python train.py --model="image classifier" --dataset="dashed paths with two dots that lie on the same path or on different ones" --train_examples=295000 --image_size=32 --crop_scale_min=1 --horizontal_flip=true --color_jitter=0.2 --targets=["dots"] --num_classes=2 --arch="resnet" --norm="groupnorm" --activation="elu" --weight_standardization=false --drop_path=0.1 --depths=[4, 4, 4] --kernel_size=3 --stem="deep" --avg_pool_shortcut=true --widths=[96, 144, 208] --loss="binary_cross_entropy" --head_dropout=0.1 --init="torch_default" --residual_init="zero_last" --optimizer="soap" --beta2=0.95 --lr=0.0014 --beta1=0.9 --shampoo_beta=0.95 --eps=1e-08 --precondition_frequency=16 --max_precond_dim=1024 --merge_dims=false --one_sided=false --adamw_lr_other_params=0.00092 --steps=8600 --batch_size=128 --epochs=3.7 --lr_schedule="wsd" --decay_fraction=0.2 --final_lr_fraction=0.05 --warmup_steps=430 --weight_decay=0.3 --adamw_weight_decay_other_params=0.05
Rows from block 4 of a small image classifier, named by matrix and row number. Rows with one number belong to one channel. Each number is 500 + 25 x the weight over its row's rms, rounded and kept within 0 to 999. All counts start at 0. Numbers have three digits each.
After each channel's rows are labels from the 100 images, of 14976, where the channel reaches its highest value: "strongest on" is what is common among them. Only what is clearly more common there than usual is listed. The data: dashed paths with two dots that lie on the same path or on different ones. In brackets: how many of the 100.
# convs0: first 3x3 conv, stride 2 (model.blocks.4.convs.0.weight, 144x96x3x3, each kernel summed), inputs 0-95
# convs1: second 3x3 conv (model.blocks.4.convs.1.weight, 144x144x3x3, transposed, each kernel summed), outputs 0-143

convs0.55:468466473532482482484498505496521502530471539505511498500501464459536484476478455499510463488469474474484492462515537481498511503527478442516505536524479463522515499475537541499474518527454515510496522466477502508463508534514477510501478458456487503470533493479503536487487447498534481514
convs1.55:518555512546480504500539517497495449518524490508508497469461529502462490504469520468451497449468510508505508515531498499465489485532457557447487470525489530499496513437504448501483496464480522508501500494488465492484520533524518506493518529488510511465526460488522484496525450483511504502487464503451478495504460478524483453508442495497519482529502506479507519533525521531540449473495509494503505477484518500520489512514495459485516
strongest on: short paths (65)

convs0.79:484570509513516522469499516535469527489456477525509517504489470520477524514533535467498490510491522497506497464458469476519458548536485498487480498460472511514455490481445503489494490513480537535514512476470520508513512454462509539515515472517488524513503532470481526463488483522523498518
convs1.79:481532471543499515501488526537535521463496502505478549531534464517490529487446512519529485507505508511511485514512494513545490485475480553501489523513509468507503509506483479484517478502475495472519480490491496551466468480440521515528483524475518500493484536481531509483512509475499587467534522520523480494483475483490525504510480489436524457498487519496519507470534479479471469485490463472531471494520487481519519522486483480567478
strongest on: many distractors (93)

convs0.33:519486523482471539515528510499459487482513530529495460502507490479496521503504506524501496480514520477496511517474514496483570452503483498472503561504541520521501458527467492494486482485480447489488486503492468485579525529480489439468499495510513485484496482481489505517465491556490511532
convs1.33:492552490496496510475505497500527474474518560483530519472474498502496491450458490539527540436498524531547483514526522526527502505522513512546494489519507518497506483491489488519530564436500517479483527463514477445507553532469455504510503506501482510512536511522485505477510529494475451503521505528487513516508493513488481476500474516519483511444497521465529493497484473487530459468509495475451503488490524528481503476493481475532503
strongest on: dots: different paths (84); short paths (75)

convs0.34:506485465493536506445542492485470486484496524492514461485528504478491525466466506503522488533464510489498476560514508544513515557514552509521484531509510519494482530505468550516479516465503501504515542503496510501496465517448475531460547440490486500489503482488513521528495508481506504499
convs1.34:532479513528513496532501502528527472536511547516497533450509479448519508525486508477516479485505475525570494523475547493485474523528507523536535511525458453508442516479497485488487499502465515506505514496502487522571506506496507515493526524518474467538486472510522476472475513501497486484497483485499477528504472510480491522498513517431523478523502491484489522492460487509489462525492491512483516461534479493564499540518481550468513
strongest on: dots on the same path (85); short paths (84)

convs0.51:528575488492505469525498507479505487474558502488488487470496512446487472535550500508528546527536520499498524503494517479498495509475507519517505460516508492517490520523428508505498490508498513501483522532497492472512501487473456481473509467491453448511465536524448471526512496511511501487
convs1.51:500497519545491544511496527497519501499506449546483508513527528488497495519484520468491472534491500507472537492480504512480505513487447543481393471489500498460501515518528502491499549493519489539512505543486505535520494525465481503486527514510488480525486503522493501467458527509516494539490544540530495513492555426493483574490495497534488496482482527471512468509498512478522493508514466493497523487489482487490490470479505514516506
strongest on: many distractors (92)

convs0.17:479460469561490487441513514506520508549533490485564483474483508529549498512482458462527501519485513474524473468532469528489469500506477473496464519525500448478502536481496527475480494492521465495495486502544501503518488481508495517486485488479472486478503529487542493527519516470506497464
convs1.17:493474497497530532542481537507492463465487541495499553482493537498497466522487502474502458479545455500471532539496567460504488530510464508484502505530489485508496481520506483501484504459487517509518535545516529454488499513497477525504476487489455525511518513491507486469490510490529467484474505522437495495491508541515483497525521510468507489465491550468507475485499441489492510528483468478483471535497515479490521501536485480514432
strongest on: short paths (66)

convs0.128:481479497487486466495462471499485501498498512519548503487503499526518505499538531504560473499516514508443481501492482506450553495504468468476513501547481481523474526498478481533517458522502462503532516528521508536519498501517538485500543485516505529514533451451484484524510556510482482515
convs1.128:480533516522502521481491523491552492516501546488523473490473488478488516549519534502540499496513516513482498540493525503526497461503466487506515488464458471522456505452489453455505491521478466518455502510478501495497489549552537514480516504515474493487495502491478505535502535510472438476519529519514507519502475483546498528441489456508512514433478509488534504523489451471501497494511523495531490544477470480511499513467524510490513
strongest on: dots: different paths (75); short paths (70)

convs0.117:542517530468459505553522522501520491445500536514511477500472514503525531503475476505472505530512499523520433521505563460502512459483450499491468531505509498480539478499505471495485513513502509474503525510539493500477486492484488446516482471497509478479463462512535501505467473516502470482
convs1.117:478515525478473518493478483504482487507490483495487480501526502513478485473503507492558506489500490504513500474522517459464476472492520475511480470514509513496513505488501492518536577499494499508526436499496478468478476519485523483471506504512560503437471514476481449543501459486516510458484483515465494509485446507518534465521546488515485461523523456502492539469503478501526562486532503518500459522508465486506481481515504474560518
strongest on: long paths (65)

convs0.140:465541513512519471516526503493511479523499505468471549471521472512484473460498470483485530526512503539504466521476483518502525517474492550512462495516489515515480517513520534527441508490463476516509498487416521479504534532484500495510499506457511456475472546508519509507508483505457506505
convs1.140:470540495483517572495512501481480533514501481501525496480518490493506499541493515506482534431497515512495535503506520536455478496502466473439516525545550520517506495515499480484541520524449488525460502506502498543467485470481490465478477490503520496461514516480504504466508569525547504501471508512499540499491523467489511461500493501486520516495503511477476500447484521503527506488428494491485458507538516513499529483527502482513508
strongest on: dots on the same path (76); short paths (65)